A small image FSQ autoencoder, trained from scratch.
Model: encoder norm layernorm, encoder activation gelu, encoder depths [8, 8], encoder widths [80, 160], decoder activation elu.
Training: adam_atan2 at rate 0.0013, 23800 steps, batches of 64.
Data: 195000 training examples, 7.8 epochs.
Rows from block 7 of the encoder of a small image FSQ autoencoder, named by matrix and row number. Rows with one number belong to one neuron. Each number is 500 + 40 x the weight over its row's rms, rounded and kept within 0 to 999. All counts start at 0. Numbers have three digits each.
Before each neuron's rows are labels from the 100 images, of 14976, where the neuron reaches its highest value: "colour at peak" is the nearest of a few named colours to the mean colour under the peak. Only what is clearly more common there than usual is listed. The data: rendered scenes of coloured solids on a plain floor. In brackets: how many of the 100.
# fc1: MLP up (encoder.blocks.7.mlp.fc1.weight, 240x80), inputs 0-79
# fc2: MLP down (encoder.blocks.7.mlp.fc2.weight, 80x240, transposed), outputs 0-79

colour at peak: black (84)
fc1.163:467452442565555466545504499535565572518480551544489512497518503480435450476447558506458486539470511469539524498412523549555500456521547495483501566528449578499442471494489566516524419526438548523466457470521445520480438528545533492498501476
fc2.163:407478504495572493500454475502473481507514542534469440523474509569532602510535465480539502435489496479533522507468424496463474527504504492421452515431563489538597491494444470535405493510490503585507500472482498463426478488503498543466495455

colour at peak: grey (100)
fc1.150:512479530495537483432475518525518427448469550605457490516488481466511482510520516500411437497481562471580533512468541468506449527479454520525477506467491468454475510559543496503508496511523446604508516485509570500441432537545566530449434530
fc2.150:447419480539443501598511475497444515502480557534517450494485502603483447530453454508544511485501498548513518492534483505481461564495501419451487548481416484534442507464473535494524453494487510436482467505469491533592497478583472556457527484

colour at peak: black (45); brown (41)
fc1.75:516454445602541459532473477553514489496508561517452466521493527442577423450491488494528487618510518501475503444486551557471514529454510502488445563520446544474432542512503552494505467514513504541499508557521541565482467424553475518502508539
fc2.75:546482524450608499479525492503545406467432511573530501502477466530469488460520493549507444484477525506447487523443529489484465421498494544494527454469568477484510522516484473418455519490486481587496465503506505561394565507545440501539506517

colour at peak: grey (100)
fc1.54:488454534481533485426541531525523492442564505562425481513534508558500495556561478578459441488480554488532458524459534464576478523478444475551541510426525471452512497539465561570504507495537445532541473537557579489508487551533536534521484490
fc2.54:463490483533511498519526468499479543505522540555449474488482518547541530516431471526548471443508503552495494458545442520476368504600514462385526534513485499486451541487468530457556448500492524491487496557464487561557438456495462544479535469

colour at peak: blue (26)
fc1.211:521545469549534468535573477524477563508471543523487547477518499580473533471465459533540458573529495551508461528482522514547482449448508488526544566466441556550465554470500473520595426499406529489482498541556463498542482488449533501492551545
fc2.211:534513491566518531455443483471434548524534519502449490488476515454580518524556556530514424502536469483502478497524570517454512481491498546531482542534373510488447467511507564453581483468495529490515470541465471475448437520521470472547514594

colour at peak: blue (38)
fc1.197:490488495544544492442447517521518566476481528502533542488559509474511499591493466503493446468489533430555481576471528487509536402551487565496611495465480532511505586550544547450511500488496503544471406454475489490498487516530519436493531461
fc2.197:484492506538434490548487496510468475499567489490515470500492536532476574505495477489511463530498510498483506449524549509560449488453504476477453615534353496484443494511550522476658501506493508477494563489521499458534510499483466512460491549

colour at peak: pink (43)
fc1.109:488557507496488507450513490493540392497444497495511472520454452456515469465485550478557457491503468466504454516460481517487545439494491527482501504504540510439508488462542392547520497499493523596524462517490516510474541516667461470559487480
fc2.109:494476503521542490522554491511474589512617503496427536506515551518538513520485554490464572446485503527488515458508537511527405496522496462501484513485356509534422468483453516436567499512510500438487511460513497502521482500480496493439495576

colour at peak: white (69)
fc1.119:464548455475549530470468517470441415481447500489570450468522502389532414422479496529499482521537504503507513514456489516528487487498615564565496487515431542499494469540507545451540464473493510502439455565487497524503536446522471511477469538
fc2.119:491487487564474499584536485502474554526414523487488459485481471567497550564447493530564553470535492456524461419500400517497425486499468450458550529454546496478425493407468521544517473488492505498514465460480544459580488501496464497498469510

colour at peak: white (64)
fc1.129:457463475496525544496416475454530437485484537524495461466480528486475502446439445490494500515559432391481441482507483483506424439384450479487550508447470511564504480476478508515507473448499515531509472452512488466469439540452478450448457467
fc2.129:471512480543446487490531505526471502510556401442549546500491512438555556450451545494442470466491501482478495531455577520474414405531528506498552526475529502426491521529555449447545495520503519447500539527455496519484487472469550422526499568

colour at peak: cyan (26)
fc1.208:450434486555489537516435501471441433516403502472509429479541484496514547531549514481494519603536518408474513487450476490418498490536535487488516497518445533486488512526470590484537476468498491505481448518549530481535505531574453569551464516
fc2.208:481572509472495528509537523481382488502468479494534474464513504501496524543571500492543390532523510445494479411483518491514435489390488513553510578460487477493489528471491517466494516475511493527505509449479527418515503501545422522499501606

colour at peak: red (48)
fc1.101:478527494535505492435532461514462586535421504520393511534522472483511503475580494534537519566491466499529529543462591516428362477489506550481516524536470552538507498496515544523503446504465559490532456536485475478508526491476549539475514475
fc2.101:484581536506474503493507519497437558516517476490432493504490521520562540529520524485598492396499470535456479485579474496531511460482496532424471478538526503522488404484534471462563515508489493559525530534481464473528436491508426452518562591

colour at peak: grey (96)
fc1.39:498380508569494506509453513487556418448521553542420464579441463466533490455464498495463479453468555434502459569455483492457530474502428535546494482493459482438466502470550467554517510504527459485544445515483537500454498487513478481529475462
fc2.39:445525494510495506506575501487431580505579509499495473486457520500519506549463469466601507542507496536462486509546589493484432461476484494434468503522527486533468464524462544401575493490495504559513526517474500464501488480490538483468531635

colour at peak: black (36); brown (32)
fc1.93:525485515526558481405468440522500458473506539482549476522470533595502461524550407535485394491491465473449506452490506522519506475540512487541496564531464536488486595482492528559550455511463547541493481527509517545502556440497482558432531495
fc2.93:507481493496604497516528484499499497500479519530488480495458457507498498492530539486534497511502486481566495480487512505481525425492500499466547504455630503516562453511387484478340486494490518559507452467462491492394470494557496522501489516

colour at peak: brown (36)
fc1.143:560535479588560469516599541533523476490506485450526519530499494450518506467482497469455514523474501483518557551496603535500477481492582536543463501510493564417522493548516469524481452516435534533423539500516449518458503451558575553515511518
fc2.143:544522496544456514566507479486538629511580488509471556490492492484497411435446531446532578464497485571548507498540488505502519473508519462505504471528451499438503537521485510443524489498463506474493582493528429548517458525492575438515538549

colour at peak: brown (56); black (33)
fc1.190:466509503530522468454467479533538440526494510536564403554489484522504529426554539537508459513470489523497543512501554529527550544509479451607493515550419599482479496531535569531532457505500538491467529562483509574515540539575487512516506529
fc2.190:494537492470533431479515466561451581462593502559515529535510543505470479538512473489512394471432514457493518547487580520512414469507550489483520517482464505531497548443478475471596484565483517528482534482435456514477455466484463472467548512

colour at peak: pink (37)
fc1.204:525465515620487511527497493485501473487460537514400542504548499568480438476543432514475542532542491473553515503464583458559444493532485461523471514516447518560513505459495528548540476482444532493453504510598458484538480557488472508429544485
fc2.204:509518500496457491448585502517410543455527519488419467505515515532423515518497498490583548436481516527473486455529527515474423477445522513448534462547459463547446436445569503487536506516464504485467568520489437483500465490468527509470593550

colour at peak: black (28)
fc1.199:436474447600538490525549444512507557474491563546488510464471577521563513519429523547429475539496473505563537431526574531562475484529561479497502556545502546489486529473521551482507437471479538553449542551511495537474493476539502483526535531
fc2.199:533440471495647503561505491492494473479533590590531474497475524552534481489508460501498522475523492551507549502491498526474559528473522451492476453494507497515508524504419547433428473485499536592479475444497474516454515497524488442416506459

colour at peak: black (51); green (27)
fc1.37:481499470514538445508540518569486478471479606535522486459563516528489513528449482546589507515497553512502528528465472531498510497510527499527565531475489515489470489455433616520521499535490491566430456459546537475512496498486391590465460518
fc2.37:597485502490393507473472506504548472499515416434456545487524517458498482472590561474428561536496514523495502474514511504492532419487511495514488493518468500536509494546606420545513539497494505442489532489552499446472518529498577476563497468

colour at peak: grey (95)
fc1.139:468570483536617492544559514503479433499543521530582521527508407445509455525461562499473476485490489451486527476438482532432482480506563539472476480588484509494453485442485474491554471510471501503497469443426480469530517529502558446456490471
fc2.139:473436499419529489531449558520493496469520492536512483486495513497524463491517509488499411451493574539400555448536515503473546477460470533510473525545447535581468485477537472539519556490547501540486529564477582479516490528481433463462432414

colour at peak: pink (71)
fc1.28:430483513514526549525448503446515536443527526612485445477478552460553535454482442511499398479528437513496461427486489465508479504490488461484451532412453481445465520504479528531495489436515479584510460495450498480473495516512482434426481519
fc2.28:494535501503411506548484506503548453526447408450476525500484493497598515465534540503482450461496493492486490589492477510472522464484511506485407512501486516550577480498498347499429510510503515454506503531540493515499499468526543479555523424

colour at peak: grey (95)
fc1.66:530553520569553475497493492500476543479475510490517544544521382413491471555528539435528493497479491452502547505429452480508465406511499491528516552515515485475501536423546577500536498515501466545539520464503537413496463473481487512597490547
fc2.66:519488493449522506469501506503459434474538466531546493466532533520520540485574513431492410473507526417492523556484481509495578494501524476526596421454441535439526528488366502478542521483503511562468505528482523519484510481527413502524476487

colour at peak: grey (99)
fc1.57:482454480493548489508562522520511474435430581552588432468488509456462434519452501559494440439500558494565506510515479502490449441561536577559458532544507495486516490477512504478515492504497460532455431448519554494457429506488521444520476520
fc2.57:588568520504527507456463516499549512510563487467583546523492525467513567455518527505497544523485488413525485531457504495534507418448489500537526431532471475527531520527505465549573538495499503524516526424516518456433505507457501375518465555

colour at peak: green (35)
fc1.239:576480498502520472538543504527508545471565512547463510509509570495500587531477491531559441454467510531472462517515490499527513483425474473492459599459540515459415532454517433573520507516503481466522444476447515509499482401498531578530505444
fc2.239:521556487495483503544459482499505540491490462519455533474477480515599458573469513609519471454501500477561498390485545512526458505437501477505513515537560493531526544422447468541589503498480515481493471600460479471525501513442445466517492526

colour at peak: pink (43)
fc1.209:536495483519559525498538443482442473517435515551521446500435479466484424492470502519498465453522461478527490489455451535494394450560515588471443552548517520522539548520549468490490461490471504511536489407529502477421440448492505488523476572
fc2.209:479513510474566487494451505518433539486547542524563503518487528489527530464564484420537532509480511434518503480530525501486519431440498510507520488477501476572578537504380502521440492514482505582505517377460498463423469494504480457448500480

colour at peak: pink (40); white (25)
fc1.18:502518444539551508496519453482550508521514495472476520480489513442526449428451526481445493577543458437484458449437486563545483449501567596589540468551512540420485467543502475513457404486486525505483489464550479517506504501507512490497437457
fc2.18:504423481465453472567578497535503476540562492544536483522427487589521464486481505500508508422488472561513502479548472529475479530518485463412437473589474505512566589492503436475474479524504537500506582501451501518526484481557500446480472473

colour at peak: pink (40)
fc1.91:486546504535496523508460455440547513533496545495504500496462470467541463426431513516535464482501454471476503547471525489452518527491457517560493459563446493510437533456520481514577469507501467491508475605401424549504507464454414479447426519
fc2.91:423489514550453514561568470470456557530516537519500509474483486498430484468440478417536537518505471537545475492474567477513530529483485483501467625448592445512478421498476516550485487489484479501528542464488478479496457502534515567483472588

colour at peak: pink (50); white (35)
fc1.230:446502494569550494491408456497442515523528526509566487477509451451526440505448461563512453561528455498534501549492504506517532498561523523440543549510448512458484454459477600458510455484510494516512451577460483428513519499558521563555488537
fc2.230:589528516589545532559519537471523498453494553533540518485521507515572511485528487473568547538506528443516494536490489455496427436473496434541500473492498456482513526477426501497554526475494448580479490400487509526430465521488512442437509562

colour at peak: pink (53)
fc1.159:430454470527522494537461456483553485519548540492513441473456486498594493409459449560522465536498482474586462559503573500479540502526504519564497529521444509475459458479494556463491450495499504491492426618480479510492524456515434536520502519
fc2.159:534561535519530527512498504469401451477512520525494552482529496503480503521519481458543539504503500472473458457455556451562450501401477469509511540482555450525484488428467502584601520482500456550517565421469478494469459504480444548489489576

colour at peak: black (34); brown (29)
fc1.45:529457415503525493535539470522490476446471545555493514464495534516587495561479495551489503515530525508442504503541456531504431461508510451441487508554428582542433528504457492520514444485464571524477524561541543580535438511492461462523542563
fc2.45:544434457518543503555507517504432447502439539513524450458510568527504531536498492505499492548535534546469471370523491553479521465483498477494492525475461518501552562468436558395515476476523544565483476438474536422537476497515446480479504473

colour at peak: yellow (27)
fc1.38:483465509553531490463539492512525503508435487456562511520490471491478531548486497600469461486514470494498512462447619524504564499522501590537501524441497512450495509431412415492561493523481509470516484516499516546551481458447470564547492576
fc2.38:520541526504490557485497517452488463468519466485459576449562513451532477422594547462457503555527509455516473587468538445523542557440531450547449465541492478470471462498513497526479546458502464479467553564566449488469505519507582495491539484

colour at peak: pink (43)
fc1.123:414473510483465522516468465472510441529466501502491416540435456566423418538516475505554465464491443518473516474488444493507522477522470458462493492473429504586455509509455460513542492482500519587530540571486490472540499463574455579494506498
fc2.123:530560505510543503495559519498447497531528515485510540497522542461547598482535505444443483552517490454444458487477511509543464503444499511563485574548423526450448543462499537473576492505519511459522519415544510473524456473481447479546496613

colour at peak: black (52)
fc1.80:453484482534548481504534406536489505540521556544521498491455522550523520581448475458486470471512458541448562519546490537475445463482507533461543555504504519498452462504502569431532436500466537570520585461445508505448540481508519571465541564
fc2.80:521529487564601504493499504496479538508565548571433505508472526506618503426510477529533494503513467546520470463491518507550513510516506473503470544499579485520581494537402499489458483493483527589511455505550477453463423472468497445471486466

colour at peak: pink (41); white (36)
fc1.79:619462488447512526472486481476502564494534490509494515471498501566469438488575447456487518523524474509573530499450451483517438490448505488609493496491515507481524548487497587539547512481464501510496475549583462421463436465488485549541534530
fc2.79:507491496503474492431415463515493539513456474475501541496498516435505534456451543530452395369494502487505489492515477509495506513569517515507588561495419485465463526486460488538615501512487497462497543499500475533525405499502489532546508487

colour at peak: pink (43); white (36)
fc1.173:528508492555539503523502452484518526517502517480534478456511513518516417452450471519478402508553503479524512509459488487524500483414439467588500598561478513546489498471558501586575469470454512500459501558537499513527511507417520511437456432
fc2.173:417495491506496502569546465486476470515532508530460482526462490517479472490477512425476595480502467518511530469480598515532442498547501508507491414535446484493451466528427505400452470496471523525517557521512490533520494528591493493489490621

colour at peak: cyan (35)
fc1.105:538511520539472470489483511534534447525524499518433485492578432494462528563502479517552522555509502526536382554441522504595570490523485479489546518449443516533503501524542493487562494462510516558534430483557552556443487483481562539542534507
fc2.105:468460507505452496539528527504480501509513496523520515510471535515521440541444503502426486531488509509532538438499578505509422480541504500492402539528421520519440578458511494399571506507531500470500553497477518545523495500585498470486493629

colour at peak: green (29)
fc1.175:481538499518492469457488464517507499538514556498614412524513533556492514530548483431545419447483469534506427507532469501518541346506453551540552482463480505540500547519537461540541501513512516504530436504484523494504488537566512499475480523
fc2.175:486473497555466487480546496510482534498547506464436475507498531498500491490524501540474507504488512492514521471500578505539473545450500493474453594571328506467457516526579510479639499510514494448493526468530496450530490505457507505466503555

colour at peak: white (33)
fc1.9:460490489507459494459496488510510532593522507460563556456549515507600542554472507482512459518514477492478509488523473506498590497595490457557601495522496515591494625544527558530549509516499516443498455466498490531533504487509480493525521475
fc2.9:523498505561446497509543501499523492496482515501484472502500497497449488496493504540499458526501497480515509496485553508509478450483509510505469618570317503447407504474584507505647496510500504444493503511507502508517514501527486501490501556

colour at peak: black (33)
fc1.135:488478448626545485542527485518548483434478547558457485490468529477505504473478520521454452398504520477569560428512510540445516492542542492494510502499483557495452494475470461466481455495473530511459526567452481491513547459529416452494527582
fc2.135:521434490543573471533517517536492485464562553579493496514465537542582470531459483508492487490474567563504528474505501503465522546542516448482453471487541529494531572455470532421434526523547489557469449472446522561484466472509511409438512444

colour at peak: yellow (25)
fc1.113:430468470475552526485489482460506405499463507479524461474459498502511451483516476543436386490493487529501491476465481525514571499507564574558510513539412564491500525475519434436524453519445517477498439573500424508533513435481509499516524453
fc2.113:535490500589446515550538493480475564521551517486463549474501511526499498527467508480499577511525469479544498542449484495524474471469480423440507509422570513422501539464467524502579482483486501509510553407511500464532430516510480495485494637

colour at peak: white (54)
fc1.99:409511491536434497456480489495497502608512508464596523446536534513559506539444508492484408522509485487497529505473504498476549450606525467477578478496441508563480570549510500524582505532498496471482464480447477537526516466536470505510461482
fc2.99:520487498548452500512556499506525508506486511502466471499500498502437484488503501526506454529501498476521504489475537504514482475471507514507465652562334496448412509479586510504648496502498505453502502514519498504507510500534484515497502545

colour at peak: pink (45)
fc1.155:512504458490562510500580464482436543462546482495464478514489497506477405507506495480541533513505486550488538459524504546500379502401500533521479512513548497422515505418519580585493498470512500470501539483541527425473452466499508575508500548
fc2.155:460477512539519486400402426510481443522429532484490527505513507504490507462508457522453465493489473451491499527470467494496502552501511468470615534478503466465522460528495554593529467517455498519504513463498457540538537473459461623509534436